{"norm": "batchnorm", "stem": "single", "learning_rate": 0.019, "adamw_lr_other_params": 0.002, "batch_size": 128}
Rows from block 3 of a small sound classifier, named by matrix and row number. Each number is 50 + 12 x the weight over its row's rms, rounded and kept within 0 to 99. All counts start at 0.
After each channel's rows are labels from the 100 clips, of 14976, where the channel reaches its highest value: "loudest band" is the band of the loudest frequency at the time of the peak. Only what is clearly more common there than usual is listed. The data: chords played on synthesised instruments.
# conv: width-3 conv, stride 2 (model.blocks.3.conv.weight, 128x128x3, each kernel summed), inputs 0-127

conv.71:46 50 50 52 37 43 36 70 63 43 59 34 59 64 29 55 45 40 65 63 57 53 42 46 32 63 45 55 52 54 45 61 62 48 46 28 68 54 49 77 55 56 55 43 94 65 49 46 55 47 47 50 39 56 56 42 51 50 33 44 56 40 43 30 38 66 25 60 21 70 73 42 48 33 70 46 41 64 67 52 42 50 52 59 35 46 47 33 47 50 41 43 53 54 65 45 48 50 47 55 34 50 49 45 40 47 39 47 47 46 77 39 74 63 41 72 37 23 55 56 50 46 59 41 44 46 49 30
loudest band: 500 to 1000 Hz

conv.38:48 73 39 53 41 52 48 77 51 56 31 46 62 49 58 38 41 54 36 33 42 47 35 40 45 44 56 45 40 46 35 41 27 52 65 38 50 40 54 46 34 61 51 23 36 52 55 54 54 85 56 48 64 43 68 34 51 57 41 51 61 67 52 72 50 28 56 46 42 53 53 61 56 54 12 45 71 52 63 45 49 57 46 74 43 37 57 54 55 54 33 48 47 32 57 60 37 49 61 31 38 73 52 66 58 41 51 36 67 47 42 48 59 39 63 50 73 73 44 53 57 55 67 45 69 45 49 41
loudest band: 250 to 500 Hz

conv.28:44 29 57 59 42 43 51 39 34 40 30 34 41 65 36 51 58 43 52 39 59 55 52 42 38 47 40 59 30 47 57 57 43 72 32 37 44 48 56 86 47 59 33 62 44 48 31 40 55 42 48 58 52 53 50 81 59 51 59 32 51 39 54 41 63 51 68 42 41 58 35 43 46 39 23 44 38 52 50 49 42 35 51 59 64 45 49 72 45 50 68 37 38 38 43 62 60 46 33 42 48 56 56 63 76 38 50 57 50 56 32 57 32 46 70 35 67 47 23 63 65 41 47 45 25 56 57 67
loudest band: 2000 to 4000 Hz

conv.113:48 55 52 60 39 59 59 54 40 78 66 41 34 52 59 63 48 39 41 64 62 62 32 49 42 27 50 60 51 51 60 58 52 51 56 58 30 39 51 53 31 52 64 73 28 51 74 35 45 39 66 60 64 78 71 62 42 33 75 56 46 62 37 29 65 45 55 58 35 47 46 50 58 49 58 70 53 60 37 47 35 60 65 43 56 59 35 66 41 28 64 52 58 56 32 55 43 60 53 47 46 43 69 43 52 40 50 67 61 58 50 46 54 43 59 62 33 28 57 55 29 44 62 60 63 68 43 40
loudest band: 250 to 500 Hz

conv.33:46 61 63 49 39 43 55 27 52 63 51 43 55 67 42 38 59 54 62 44 46 36 58 61 49 43 29 42 55 56 41 34 73 70 64 52 27 71 36 53 27 43 67 66 47 50 50 51 39 39 44 43 84 51 74 42 54 45 53 70 48 44 51 56 29 42 48 26 68 26 37 50 46 48 73 60 54 47 48 76 52 47 30 44 51 35 62 78 58 54 52 51 57 55 69 43 64 54 74 48 66 62 55 56 63 51 61 36 50 45 43 45 52 57 63 35 45 65 53 46 37 57 43 55 57 33 42 46
loudest band: 4000 to 8000 Hz

conv.121:42 35 45 55 50 42 41 36 52 48 35 46 49 28 65 35 55 60 51 62 34 62 52 46 48 46 39 63 32 56 54 36 34 53 33 40 60 33 53 32 55 58 57 38 62 56 36 62 47 35 30 29 50 41 30 45 33 44 36 26 35 45 57 54 57 46 35 29 49 52 44 45 56 34 48 28 50 39 37 54 55 33 49 58 50 45 56 58 54 45 30 61 33 46 36 67 67 58 44 43 41 47 29 51 32 41 62 60 32 45 40 63 23 38 50 30 29 24 19 62 48 46 52 41 61 55 61 53
loudest band: 1000 to 2000 Hz

conv.98:50 32 55 56 42 62 48 53 53 51 50 59 51 35 52 48 53 44 53 37 63 57 38 58 53 52 58 50 35 30 51 58 38 65 54 54 68 50 35 48 44 35 50 43 47 47 46 55 55 57 58 62 45 48 59 70 50 52 45 44 50 41 30 49 20 95 54 59 42 59 43 50 39 46 22 35 32 44 44 62 35 54 40 45 60 23 43 69 49 35 62 50 44 48 48 66 62 41 47 60 63 45 51 68 77 54 39 74 41 54 68 67 71 52 73 66 36 49 30 56 51 48 29 38 56 49 66 73
loudest band: 2000 to 4000 Hz

conv.117:37 66 40 60 43 69 43 44 48 41 48 54 52 27 47 40 34 52 80 39 46 54 36 74 34 39 54 53 56 45 41 49 63 47 41 49 65 41 72 36 25 30 51 52 55 51 42 39 45 50 48 60 43 66 44 45 77 21 47 43 49 24 39 49 55 32 24 35 33 66 66 40 57 80 43 39 34 48 47 51 53 62 46 41 45 48 58 66 67 42 42 60 40 43 63 52 50 60 45 48 72 51 53 58 52 35 45 61 30 71 48 54 57 56 38 42 40 61 45 48 42 35 43 39 63 47 66 67
loudest band: 500 to 1000 Hz

conv.70:58 71 26 45 62 44 60 42 57 49 56 45 49 49 29 46 55 41 47 26 62 47 48 53 59 59 53 47 36 43 40 58 58 53 27 44 42 55 75 49 71 53 62 47 35 61 70 32 41 45 43 35 56 27 40 63 67 48 34 53 47 62 62 45 37 51 39 44 45 63 46 50 59 53 32 58 70 63 53 43 42 48 68 57 58 51 48 31 25 48 46 58 40 87 52 32 82 36 40 25 58 61 42 34 36 43 45 47 46 31 35 53 48 52 46 54 52 77 40 43 40 49 43 39 42 59 52 48
loudest band: 250 to 500 Hz

conv.0:64 49 63 68 48 41 47 58 40 38 51 64 41 34 52 46 49 58 36 54 61 40 45 38 26 53 20 54 56 43 47 61 59 28 45 49 57 27 51 30 55 55 40 51 51 42 34 71 55 43 58 64 59 36 53 45 46 41 46 37 55 62 32 47 43 49 65 43 46 28 41 63 49 30 29 56 43 48 43 48 48 36 51 36 42 44 29 70 19 37 40 52 64 22 47 39 47 71 81 49 45 44 54 64 39 40 54 41 56 44 42 32 51 41 44 39 27 42 42 49 32 41 32 42 31 40 41 58
loudest band: 500 to 1000 Hz; 1000 to 2000 Hz

conv.55:40 32 52 37 50 52 49 19 37 51 51 46 49 54 40 47 20 44 39 42 51 53 41 63 54 49 33 60 56 48 17 38 48 49 35 36 18 42 40 63 57 49 62 60 36 52 64 41 46 41 49 59 47 41 45 31 37 58 74 50 43 25 36 57 65 28 65 24 63 47 49 55 39 38 56 42 29 48 48 53 57 40 43 67 34 77 51 58 35 41 50 54 57 33 57 46 37 37 37 44 50 55 56 40 36 48 28 35 38 51 51 48 37 52 42 37 41 33 42 49 41 33 59 41 49 43 70 42
loudest band: 250 to 500 Hz

conv.60:60 35 40 43 43 32 52 48 31 31 39 32 47 59 62 57 61 40 43 60 32 53 33 33 69 45 51 57 39 39 54 62 49 23 38 70 77 49 56 40 54 55 29 46 78 47 49 41 52 46 56 45 46 43 50 49 33 40 37 66 33 52 38 46 54 58 41 36 46 62 29 44 64 38 58 54 59 59 37 44 44 43 47 45 50 47 29 55 52 21 51 61 35 44 54 56 69 46 43 48 65 33 71 45 46 63 27 46 37 49 34 50 62 48 28 64 25 33 42 50 42 43 36 54 44 33 30 47
loudest band: 1000 to 2000 Hz

conv.57:34 60 38 54 41 46 52 46 52 59 45 58 41 30 61 37 47 57 63 44 37 50 57 53 46 54 54 48 38 44 45 36 53 41 51 72 50 41 65 42 68 52 45 58 47 66 45 64 27 60 51 52 69 52 43 57 44 43 53 56 52 38 33 65 38 39 47 51 44 47 40 41 75 60 23 36 32 39 50 39 55 52 21 40 44 19 63 48 45 25 41 55 50 63 92 57 46 52 59 61 73 32 49 33 40 50 39 30 33 33 31 74 47 49 60 44 52 39 42 41 54 50 55 50 50 36 39 68
loudest band: 1000 to 2000 Hz

conv.9:51 36 56 50 38 65 56 71 46 70 48 45 44 48 59 68 62 80 38 64 44 53 42 53 47 80 58 65 42 48 45 52 40 47 38 65 56 57 40 52 57 45 56 35 62 77 67 65 56 26 57 68 58 52 50 41 60 38 45 48 59 53 66 40 51 51 33 57 51 69 71 67 52 51 45 55 56 58 40 42 52 60 50 58 51 64 52 58 57 27 47 57 26 46 54 54 81 58 63 66 49 51 30 38 41 47 35 39 62 34 67 40 49 66 38 55 43 42 64 36 30 25 65 54 43 43 68 40
loudest band: 500 to 1000 Hz

conv.22:64 63 53 38 49 51 54 61 40 43 55 67 51 41 28 34 29 37 65 44 63 37 48 51 58 69 45 60 51 63 51 51 51 34 45 58 33 49 50 61 49 58 56 58 46 58 71 71 63 56 65 32 35 57 45 65 49 58 48 62 42 50 40 31 59 44 57 37 46 45 42 40 38 43 48 32 63 48 11 40 76 68 54 48 45 57 57 63 63 37 52 29 61 40 56 37 46 56 54 54 23 58 56 82 57 52 60 68 38 53 39 72 43 55 53 70 42 59 56 55 61 58 73 65 57 39 56 67
loudest band: 500 to 1000 Hz

conv.32:46 36 44 50 49 40 49 64 32 51 18 65 33 58 38 36 59 48 45 63 70 52 23 42 37 50 64 58 63 47 63 42 41 37 52 78 53 42 51 48 62 63 46 34 37 34 44 56 55 36 33 65 46 32 60 32 50 44 54 62 32 56 41 48 45 37 41 50 44 51 31 52 39 46 35 46 52 48 25 47 57 63 44 49 61 46 51 55 58 33 39 43 48 64 75 54 48 46 73 44 35 32 30 39 37 45 41 25 31 49 61 47 39 53 71 41 48 62 36 55 42 58 67 57 48 48 20 51
loudest band: 500 to 1000 Hz

conv.49:66 39 32 43 30 71 66 68 40 36 42 46 45 38 46 63 54 64 55 46 45 58 34 48 49 43 56 69 50 48 59 19 49 41 60 35 46 38 67 29 52 47 40 40 54 40 53 39 40 40 38 44 39 26 30 46 40 50 54 43 37 70 49 32 32 46 56 50 37 48 74 20 45 43 51 55 50 51 39 54 59 44 77 41 30 38 49 61 47 48 42 32 40 36 42 60 51 74 45 55 51 41 55 44 40 50 60 41 35 55 64 51 47 28 38 45 54 38 62 27 34 46 78 38 53 40 46 43
loudest band: 500 to 1000 Hz

conv.79:65 74 40 52 47 46 73 31 65 51 53 47 48 55 77 40 55 33 59 59 39 53 63 51 59 39 33 54 35 41 52 44 57 46 68 29 46 48 43 43 46 56 36 48 55 45 44 47 71 46 47 53 47 75 47 73 62 48 54 24 51 72 57 46 56 44 56 43 46 42 70 58 44 57 52 67 46 49 47 50 29 35 78 51 52 73 33 51 43 25 54 36 48 59 22 52 48 69 59 60 56 36 49 66 63 42 62 64 49 26 58 47 60 59 35 52 33 39 45 36 39 39 39 61 33 64 45 39
loudest band: 250 to 500 Hz

conv.43:55 34 77 44 39 70 67 34 71 44 33 58 53 46 40 58 21 34 53 29 33 41 64 46 64 53 64 69 40 65 36 71 49 48 42 44 55 42 53 33 53 55 49 33 33 60 50 52 63 37 43 39 41 41 55 52 44 54 37 57 44 67 61 42 37 61 57 50 30 41 68 31 52 74 62 42 36 46 37 48 63 70 63 47 59 44 59 33 24 44 53 37 23 36 44 66 64 49 64 56 39 44 65 48 65 40 51 45 50 48 49 53 51 61 50 63 45 56 48 61 42 48 53 53 41 53 73 68
loudest band: 250 to 500 Hz

conv.110:55 52 48 58 61 60 38 52 77 59 31 74 59 36 32 55 57 52 61 49 54 39 69 44 61 43 62 35 47 53 42 41 51 29 55 42 74 74 54 43 58 62 49 48 65 45 49 50 71 45 49 50 44 50 49 32 76 57 50 64 32 40 47 55 47 56 42 46 50 59 48 60 44 58 63 45 70 60 18 66 71 68 43 65 59 59 69 36 59 33 45 66 60 52 68 34 34 36 34 56 46 51 43 58 38 44 60 47 45 40 54 44 67 70 30 39 45 75 41 36 48 68 48 54 58 65 51 40
loudest band: 4000 to 8000 Hz

conv.2:57 35 60 35 39 51 52 41 48 43 40 79 64 47 60 55 55 36 53 46 66 32 41 60 57 45 34 80 29 74 56 59 57 40 35 40 58 52 45 42 45 68 51 51 48 43 42 66 40 37 65 60 45 56 80 62 47 34 44 44 46 46 38 54 62 78 42 58 46 47 24 59 56 53 48 67 57 19 61 54 50 47 56 44 43 49 44 64 46 55 51 52 41 53 38 67 50 57 67 52 53 58 82 41 38 49 78 41 51 69 32 60 35 48 40 54 38 36 51 51 47 61 41 40 34 42 54 71
loudest band: 500 to 1000 Hz

conv.82:69 39 77 38 40 64 77 34 69 30 51 50 51 48 62 41 45 34 49 18 61 43 52 40 47 53 61 82 51 32 51 63 40 39 49 36 50 55 56 52 37 75 29 51 34 33 39 59 39 58 65 55 33 33 47 24 47 69 38 47 46 46 35 47 34 47 54 41 49 60 60 48 50 36 50 38 50 43 38 56 62 56 68 36 38 48 47 42 47 35 42 47 43 36 68 48 52 71 54 27 37 41 44 29 52 57 55 39 46 53 43 57 64 46 40 68 44 59 45 64 58 48 46 43 41 53 71 59
loudest band: 250 to 500 Hz

conv.10:68 51 36 64 45 55 76 47 54 54 45 65 46 72 53 54 36 59 51 53 55 47 56 55 37 43 36 36 37 33 51 43 46 57 37 37 43 41 42 58 62 52 37 81 39 33 57 65 43 65 47 74 57 33 50 47 57 28 33 52 62 63 34 38 61 53 50 49 41 58 51 63 89 47 61 74 55 50 43 32 45 52 49 40 26 84 37 24 51 50 45 36 58 38 48 34 53 55 61 41 45 27 43 67 48 55 45 56 43 58 43 57 38 42 49 68 52 49 45 57 60 55 62 50 63 39 39 64
loudest band: 1000 to 2000 Hz

conv.34:35 78 46 55 42 49 46 44 46 55 61 55 52 70 58 64 46 51 31 56 55 66 39 46 49 44 55 70 47 38 57 49 65 64 42 72 72 38 63 40 44 41 36 41 67 45 42 45 42 51 42 59 48 49 75 43 37 46 50 43 57 37 70 60 55 37 61 53 47 69 64 51 29 58 63 61 54 29 48 30 31 44 51 57 42 29 46 58 63 64 38 74 46 46 47 48 59 45 61 48 47 65 60 34 22 52 37 47 68 82 45 51 27 53 55 66 65 47 26 66 42 46 61 53 67 47 39 47
loudest band: 500 to 1000 Hz